Weights of a small image classifier: held-out accuracy 86%.
Rows from block 11 of a small image classifier, named by matrix and row number. Rows with one number belong to one neuron. Each number is 128 + 32 x the weight over its row's rms, rounded and kept within 0 to 255. All counts start at 0. Numbers have three digits each. After the name is the row's rms in percent of the matrix's.
After each neuron's rows are labels from the 100 images, of 14848, where the neuron reaches its largest size: "top examples" is what is common among them. Only what is clearly more common there than usual is listed. The data: drawings of small networks of dots and links.
# u: gMLP up (value half) (model.blocks.11.mixer.u.weight, 336x256), inputs 0-36
# v: gMLP up (gate half) (model.blocks.11.mixer.v.weight, 336x256), inputs 0-36
# out: gMLP down (model.blocks.11.mixer.out.weight, 256x336, transposed), outputs 0-36

u.313 107:161096198128130116118089131175166120156180171109180135121135130098082150105140190147084105129165091136154078134
v.313 110:120149067121102163172142095161146137105130172157148113136171099151126108156093185121143072146087092115134126153
out.313 099:135146105097141103119141163151092139149162096113119157154133102132158094110123080085146181119124109087163093102
top examples: star

u.42 094:120058188129052180107116129122137107144062156113136110150104095142136099113139159102179077129133078156158160134
v.42 083:168168090170154169147087101136128105125131162117141114072113095115135127149166156168148135079179150117082103159
out.42 098:115162128093141098093096131196130088139150109068135164079193102092131111156094141157070124122141120136097163112
top examples: loop

u.113 110:145142116122102141154074143119153133121072086144085152104096126129071116106053165165137122129120100175142086125
v.113 118:157101105133129108070133091123135183121113116179091167106148151154122213142154082090152126088151108138102152101
out.113 097:140105114100121166079115150162071170095150167111166128074187105117166151125175120134172095110071146153158100143
top examples: ladder; wheel

u.17 109:146122172060148136139118110175185181174096080111086142051171152099063147089101135155111110188155130161109059129
v.17 103:149162176085141140051143121065137151102103062094171160194175184162161103140166103097138153084191128116166101183
out.17 117:118105085188062102114098144138160134130112127131098112095139093126119186138116154120108127145122145193112123081
top examples: nine dots; star

u.115 108:184138100103164201154099133132179177178146089093150087108083088162073112119128120128091114178151112116065122092
v.115 106:131110115105102179109155106116103123182055118141189155142112112143179082092137116123141130132142136110135115192
out.115 120:103125152119143108145123079120110184105104132158092074160199151147157149139115168077173125123104200159138122133
top examples: loop

u.88 104:099082063093095133114134117150112104174097106205142122118102098176165130101131104142096154135157101105112132135
v.88 092:057138154162119111115117093076076117122121117167135059130165150127139154115163158173146156121123110169168111143
out.88 106:084116133158088181098074158064093072129135121135206132115146162099061117203073200147071079129192143158128105110
top examples: loop

u.305 086:169119133146141132093078132145101137135114080176100141143166151162144159119196107095156158161134107136123167169
v.305 056:096087105139151104081116125184095122165150117144153114103134136081126189174115116118141138092140065163135135093
out.305 085:099142120158104085118156145033146114168176134159188089074111134064115136158113193116104173134108111143096127117
top examples: loop

u.239 110:090173194121103170065129125150166161158113108103125029107177112103161126126118184184194138088087113147108137096
v.239 106:139060117131147125120135111138166089114130152179097152104111144142180096128113093103122105188182082128138138105
out.239 106:152174152093092214109122137062132156210155127094144124123092092121107087094146093156103153155126145080157154092
top examples: wheel

u.289 106:117116134081101131046120163122103125111146131154158096159120169119124130105091077108162159162110091126097162152
v.289 112:169143122147034129134184132120164104183066132172087136222121163089132122090088103136111066071093121152109154154
out.289 101:086123127161147135107122129182114103163057118074191158118059067145115134153126145125114124112141127142119112149
top examples: random links

u.148 116:119160161177090110129200176113162080109125149137133126142172108105104108111152124091148193126079174112077134232
v.148 122:127154126138077146156166144104163126111131157138096142161157089127081085082115158104179213117098169140095135169
out.148 118:128093088136125127112101121091145107156126064077169097092134105132113094114136164098200131096144136161117137075
top examples: ladder; laid out on a circle; eight dots

u.117 108:094108162055123071131125108195135070159149141074167083118161154167093170120136171163077111196136114085108124084
v.117 115:136115188176112125134174018112134103178092137171129160118144116180116110144104112156117118102143111164153128070
out.117 102:142160117117110117110128121098074118115169209123103157139131122103095219219132106126091159104097101169149111185
top examples: wheel

u.81 101:172114097124131102138126082114083131129137164138114140150138123151155129081061164088150136056114117113159146087
v.81 113:130129095083129150096069142175105109186189174147113206138153126129131165096095143138130125134056117153148136154
out.81 104:103136159100099157107167099114159119153141142157113126101151169129112140135137159095127142214136130144156105175
top examples: wheel

u.278 113:137147114109126140123128112162170119115149144202161191158109153147122155143151117099138135155084145117144133109
v.278 118:121177147104122120100182066111145159162123216143128137175098125125119160161077098102139110129187126096145171054
out.278 108:074071098113092080151157136143101089135120134146124094124124111098129094107156131100134101110182088088149235187
top examples: random links; laid out on a circle; five dots

u.152 098:167155105132115169112145107122209107077194099117152101153131117081090157099122161109120125100091127176084131130
v.152 101:219135124147154160115110122102060106086115121130128137149162114105155106074109170124190127121178181106160090119
out.152 114:144136109166167116147136150181144170112130120130133085141120166123154126192046137138124113184143092119159105110
top examples: loop

u.247 105:145118132117100121099213173096144133112155123147172147118087131159173168072138141117090081134118104096223136110
v.247 097:125157077104166089182145141136087104124162173162149173076132148123125095098176153103174113085098152174125183089
out.247 107:093124139099130119125073135119170135143158203163141102117149131138145112101135141148176057116177116120088068146
top examples: nine dots; tree

u.48 101:106153111143166126121148139166145133121154105101138131181149144107157116099088138169129153152066117121150151144
v.48 067:103093166130105150113148212097167074134137101117049160141165106146164156123058123065123151093065143187188125184
out.48 103:060090156151108112063157123063160124083131154142165130153145150159132171148173152155096094194127119144171168130
top examples: complete

u.210 101:119058168133056100152141102159086081074085101131088127161182110120121128165130165148075140118152130136098131181
v.210 095:092167140136136140174126106182104135097110170135150106131128109103146129097167222135069080116136126142103174120
out.210 093:071177084137166108112089119138159125158105164123219145141072115150136122101122144151102144098173141169156142075
top examples: loop; nine dots

u.263 086:116165121106075134117134115123098162115161148160130178147072161179185113153063115126130165148122112093176178109
v.263 098:113121066149129100125093152091142098108192146129078121178146136157105108139060166120166191136117099087147181124
out.263 096:100157111175148121193151181133152109138109105130196112118066123154143107197160132097157103175110199161132142188
top examples: five dots

u.194 106:101135098164083130079137106098135150166145056101106147071173122124096147144119147150091206110115179077141108156
v.194 109:095114109094186117121112076087103185167087154057118161132134093108143100173124143138128159145109161142095109134
out.194 108:102086186081171069130096135096090166135100161108116101136061183197119048125128148070141110164138041166148187190
top examples: two groups; five dots; laid out on a circle

u.172 092:154087104122090120152127113108098157165097172122128079100122134151123142148174089113141122098132113137112107184
v.172 057:119101126121089121111130091125133123104114072156103119180134147133215083157135121134077159089208121076195145112
out.172 081:073095162136168132074154179149167107135118154117123155101182119122156154124114159132142182131117122074162118077
top examples: random links

u.230 104:151133193107077133091110092138181138094063062115171145185077146145137114188130142114102157151129099153155102173
v.230 110:128091086192100064175148168117118169159106172110104064063066159104136109064118147086171143125154109113122191114
out.230 101:035095145105142129131147155143176116116116113180148137096127103129142165140133112143087082170162131154088108167
top examples: random links

u.201 104:191101127120149096097105077156182100073129151156161159115110100113108143174129140141136056176102102154092194153
v.201 101:104092154181127181127103122161140160135098118123120153090101225153143090111147185171170127157127180130102127104
out.201 097:115142103172111098126092109122088174103126166103121138138138095106143127191180071170136136152143131121200135064
top examples: wheel

u.174 092:152100121108080131133109112139052121115091121128140127108119127108095111096080169132148151095108104148128128102
v.174 101:165166111149095088104100092090108160090031093122105134142105159198103168112121162131119125154138179112150081085
out.174 098:144076096098160132133121136102162125137136118133124119127150152138162090180163148145164152131119129099132117116
top examples: chain

u.296 090:132096123083092159123179135170107104183047056107128180126171119150154110089160108120155116204153149114128107118
v.296 091:099153073150096154110067156103165149101140121094135154091108083136140087183186126087080125145185109130167167135
out.296 097:129100173183151158097088114097110098021213162105131145150110112147086178142111147133116145111129096166166088125
top examples: loop

u.108 104:151131169138139139128166173166120073115097172145120136121164200127112090136102182121110102121133099160157183104
v.108 121:148176148152141144057084151149110158115149162083131143125126132097184093094117125148141102111111140137125142097
out.108 097:137097131083124137111150187160055096114086179117125174105113128188159086140117102125100103111123105063129170174
top examples: two groups

u.56 096:163157089101164119142157097157129111147072099154104091079136118100098113098145135098116087117094102145164128099
v.56 110:124152091147202131157148127145088198132162167131111116115084122149150126111121116094143095099116077168163119105
out.56 097:082142159135132168104094129128150143127117128100152134160093143101096090161133111157103159108113111133091117133
top examples: black dots

u.219 098:156120132134143134094116143157079111096170104060105157125148159148086130146060130156108181097100138142133153138
v.219 112:144121144128133103108076112179126103113073121148238137111165135144134109080145137147096127090178124103066073115
out.219 104:143103135110089185110157149157117117223097107115152147087187152144155147130186166102161136149152113126127141112
top examples: tree

u.280 100:199177145142068128156118174196167138119131151143104181093156114113134139149092133131086087099109138108160164125
v.280 109:116148139047134146024149184159134073072166088134088075196124087155084118118123152101111143092102141087082122101
out.280 103:138155139105137125053159168136057119134166106105122128129094170149122110165131138141146102115155115051114159166
top examples: two groups

u.111 115:185131160161160138177159112103138164159100133158089121153119123097126090131108109103137128158123143165118082196
v.111 110:129088167125142146124129149124110083166149137125077175113098125139034167164077151102121160172117137152108114159
out.111 104:142169140138138154072147173142129079077113119083169198162061059135141170133163127101094129166130097166147104144
top examples: wheel; laid out on a circle

u.227 100:101109098135108053091119141126177096066121138153087062158118075041080200154107067093113116129150161091156141098
v.227 100:128155118137168178145119052138092187091096155105173090188088107095160143116095142122121102113154121139136120106
out.227 095:094134141171105139147084124112120160103140209129129147156141164126143109083200129127141109116099105158131153117
top examples: nine dots; star; wheel

u.186 089:132127076099141150037141109174125131141144116156129148149131098168101185125165109172137123131094189140092115086
v.186 044:157113098095150118193123141116163156082132083139138152163080171143148065112172094173122147159118120161140202103
out.186 079:140074125101154162152066142106103134119047107121156072102167113088112067094113114145153121092135093163115074162
top examples: loop

u.133 084:140189118109094127126180116105119112172140140092077137110123140204110121085146157045189135102163122139116169129
v.133 083:118171121140140168111136130157045142149133108136114139163126108104126125128115154127107116145180141140082152098
out.133 082:127082125124111113082076114100064160175114133169139096126159138114098128136124127182152203195107145099116091083
top examples: two groups

u.167 094:160112089125179179147112197172144124120117200112124154105110172155163160086155114134143135143194108187186070099
v.167 097:084158081129135140158114146126113126152102146135122152177106090103128139098179108139143092202171136138143122176
out.167 092:104152126162117114137155114132139146181147111106109095158154106109150170121121151135104061090157165018080186141
top examples: five dots; tree; random links

u.71 094:128117105132138103134147100202175095199162125127066107144109152102089153123104108156142061070127141151127076155
v.71 099:142084099139174120107115092179079128134139121168115128126105118114108120165140129056135079235116173172078119104
out.71 100:198135138095156071148142127161179090155085072088099207142100110130173135098086155173160054076110123118092142172
top examples: five dots

u.157 087:181096165165156104120130194124111153111098123128113150144094134183088070158112174124126159135111111141133116076
v.157 073:163085085138140183147075126115138169129161163081101164061123079158146114181177075128160095098186123135126125153
out.157 090:069102169118087080137088067118149148096162141127094153127155081039189139106157105119160120176112040159156141129
top examples: loop

u.23 099:113061157178163104127094192150092178117161152076154145146165089101105136177144151095188112122130077123178098116
v.23 111:118146131172115137121097164124113155119126066104130127138151092130143184117107170158168118097124149130136101123
out.23 107:179134100082141124073175107146065091128120111147133149043159098104132133150112127154116131157132142111163105087
top examples: complete; nine dots

u.144 120:147056124117197077143139081159130161119185102113102102157151117145144064167139115137115126130155157149104148173
v.144 110:094084137117191117109131102084143197139124122089113134202148106123133112188111129135150131100106157077130131135
out.144 121:153146095160114124168167149100091062127078112039159107092120136167102138114108135149148089140081110149167107106
top examples: star; laid out on a circle; seven dots

u.285 096:115089124083107118128089073102092129070193135101137148135188167108138156089115128160086096102136129089123093210
v.285 104:152117148089100118212125143182092106102110178140157169172098173176080107141163101125158149122132087151062070136
out.285 105:134101125146135159155144190108126158120095114138120143142134172143069084164098140076093110122078148117125136125
top examples: tree

u.57 102:081138115160127094079162147082104103137174130092084094139140106094137161097138195098201128087120122130106078118
v.57 117:090093101182138120080128172112092154109110153133132114173190095144093139168165181144228156097121097151107108049
out.57 112:119123131064113146079163103145091103146086134070100104052167111108113119135154157170081066114119142086129131150
top examples: complete; laid out on a circle; nine dots

u.191 099:094110161143158108135140079095104070132129095050136146079051134169137097156108204142128112127102177124141134181
v.191 108:073119114150162188147190111169126173164089173178138113154122112098173104135155097101142126159145165160064118189
out.191 106:157187166107180154103098106061098107102116134149149150118173142096108155157150127127147103173068118142135044109
top examples: laid out on a circle; wheel; nine dots

u.162 107:110122125135173078126090130104089187111133162147175096079161165133116096144099161121116143141146130185098077109
v.162 105:180105069074109140121143134100098165175132142144118109108110077149081066104123136128142173170141114104114102067
out.162 110:086098100131141116068165113128115145120184079094143141149134140136135149134116128086141133133150177097127115142
top examples: nine dots; complete

u.304 106:190123168090136119112155115141094119130129100154163141135129135120147107107159142171130118146169156119090142134
v.304 104:112118145125195127099148132075088175133109153111160129160120163166135093128109128130166124097174092093139110114
out.304 108:146082048118080150133088148112126115104198161108153154125099122123132134118182114143091089134096079081131139099
top examples: nine dots; tree; star

u.165 103:137124128137135068157141098144078112158169071135120141173138098089143091161096091201136162168181124109105078128
v.165 110:177144066150082124140147126099140159124114129137080101117114140097130141091028111161156110161127102138119162122
out.165 111:164084095138088194146137110093093125114121094177141112144137123184092136126107118108094099083127093156173171084
top examples: chain; laid out on a circle

u.103 085:124096135160102156140139107160130101100124091134126164137129096106084142150103135127146087138113175148167148152
v.103 084:137158123188206129188141110110110088113101141111119100107151135114093133151072156124109170096129236179099108155
out.103 090:053193076177146123154154133100104175080080130108187164114096101103135132154125101132072121115086115092086128132
top examples: two groups

u.283 095:064122179134117166119120124164114184171101100228148125070130121097160114142131158119141144091076159060163094129
v.283 096:126072142119140182155127072138207137104072173101202094112085112127114145152099198176136085169131162157094152125
out.283 095:124148152066177067155182167132101154103096108123142147155135111099094127170114143164146164142086077132093224171
top examples: wheel

u.67 107:066121123076132157075145128119116140144096133136167125159120093080148126096168176135130125139072165088116149106
v.67 115:135119182053117152092153149107121113167083082165124095136158150127144118120172151168150128117175104124136153107
out.67 107:130103079184085126144123152130130082125136129161168122097144157127116124141083173110141152156106142156145151136
top examples: loop; nine dots; chain

u.20 099:147063150146084176084106111076103124096137126082113159135098113126097167161084119110171128191157119071134132158
v.20 104:134137150160141140122146159109139156083114147153124110223157128148166103131118166085144115183158162099139143082
out.20 096:134118143101188114127117139100164155128193098121059070114095133086143107179190101202112118155121127159139169137
top examples: star; complete

u.216 096:133100114138154195089072111128186083178180102128083096091093154123140137176122110093115128150103150162116148089
v.216 092:110090118155165113104176087231118114195121093115116097149143099141065158198071084154169141122152133152067126124
out.216 106:141127128149119060112124132100133168156072084127176105159114104140136138119133136093175086137129201146134122137
top examples: five dots

u.2 102:100156063130149165112106170094120169103173143151139114109099154131142157105217064144095132074169118115120090143
v.2 106:138115138070071161086167107106066137225099071101146138173199136133110190084159169138134141151143162091153092172
out.2 109:153119100101131149155128080121118134163133093084097142186110087085165193150127148180115108116087152104172168161
top examples: chain

u.114 099:107107103074078152129221086147173124115091141123092146160169168191088084102130114104153106074159151120090075133
v.114 107:127180131136126142133129126094127120151171110097113080112103122118135110171179148176123131113116134155172159121
out.114 098:158113107171148115119118075090163149121166103116168127109140126136182213178206111143146107222084104118181218154
top examples: two groups

u.240 077:125110109177179158116106135128113114197181141161130171080175132150146097112095121197168106156131173105177138188
v.240 072:075151138135158195180107127129103072122112108121143144149161077171110131148117154088105130128109136125197131151
out.240 073:168116223062086113132200084148160142102136094067158081163089108127180131164175151126166091094114133184174108130
top examples: two groups

u.208 101:117085112142138096127095085075165126191116107151167152144174096119092132153142134142121091073156188133105129127
v.208 105:084078145052157162135119113158123113124117136163083096186133169151118188141105114107123094130086122185135092082
out.208 101:114172121152140227105117142167140124144126130162104114106067155144134191147159112142120137166109099168124107138
top examples: laid out on a circle; random links; dots: nine; tree

u.139 099:114124148143079161063152115131172103064074139108199163113066112129152102108150163157160143093104147108087099159
v.139 106:123140131166137169110082137159186121097101096190085107094135168049164117116179115121140144172115152129124130114
out.139 095:111174103080134107123112096180241133154112145163127071141103139098144142110085121155129110161121080130139151109
top examples: eight dots; ladder

u.295 096:107189133162106141085083137201151193141164071107102133117119071145123126080150135118127072154103128130072065136
v.295 102:142065088110123145151195107170118113146118118125129143184130110112171077104183145169142116079133145147144121146
out.295 109:115095152145168137123148086078148107142126085135151072163150078142051129135135150089141090103138115090111148117
top examples: eight dots; loop; ladder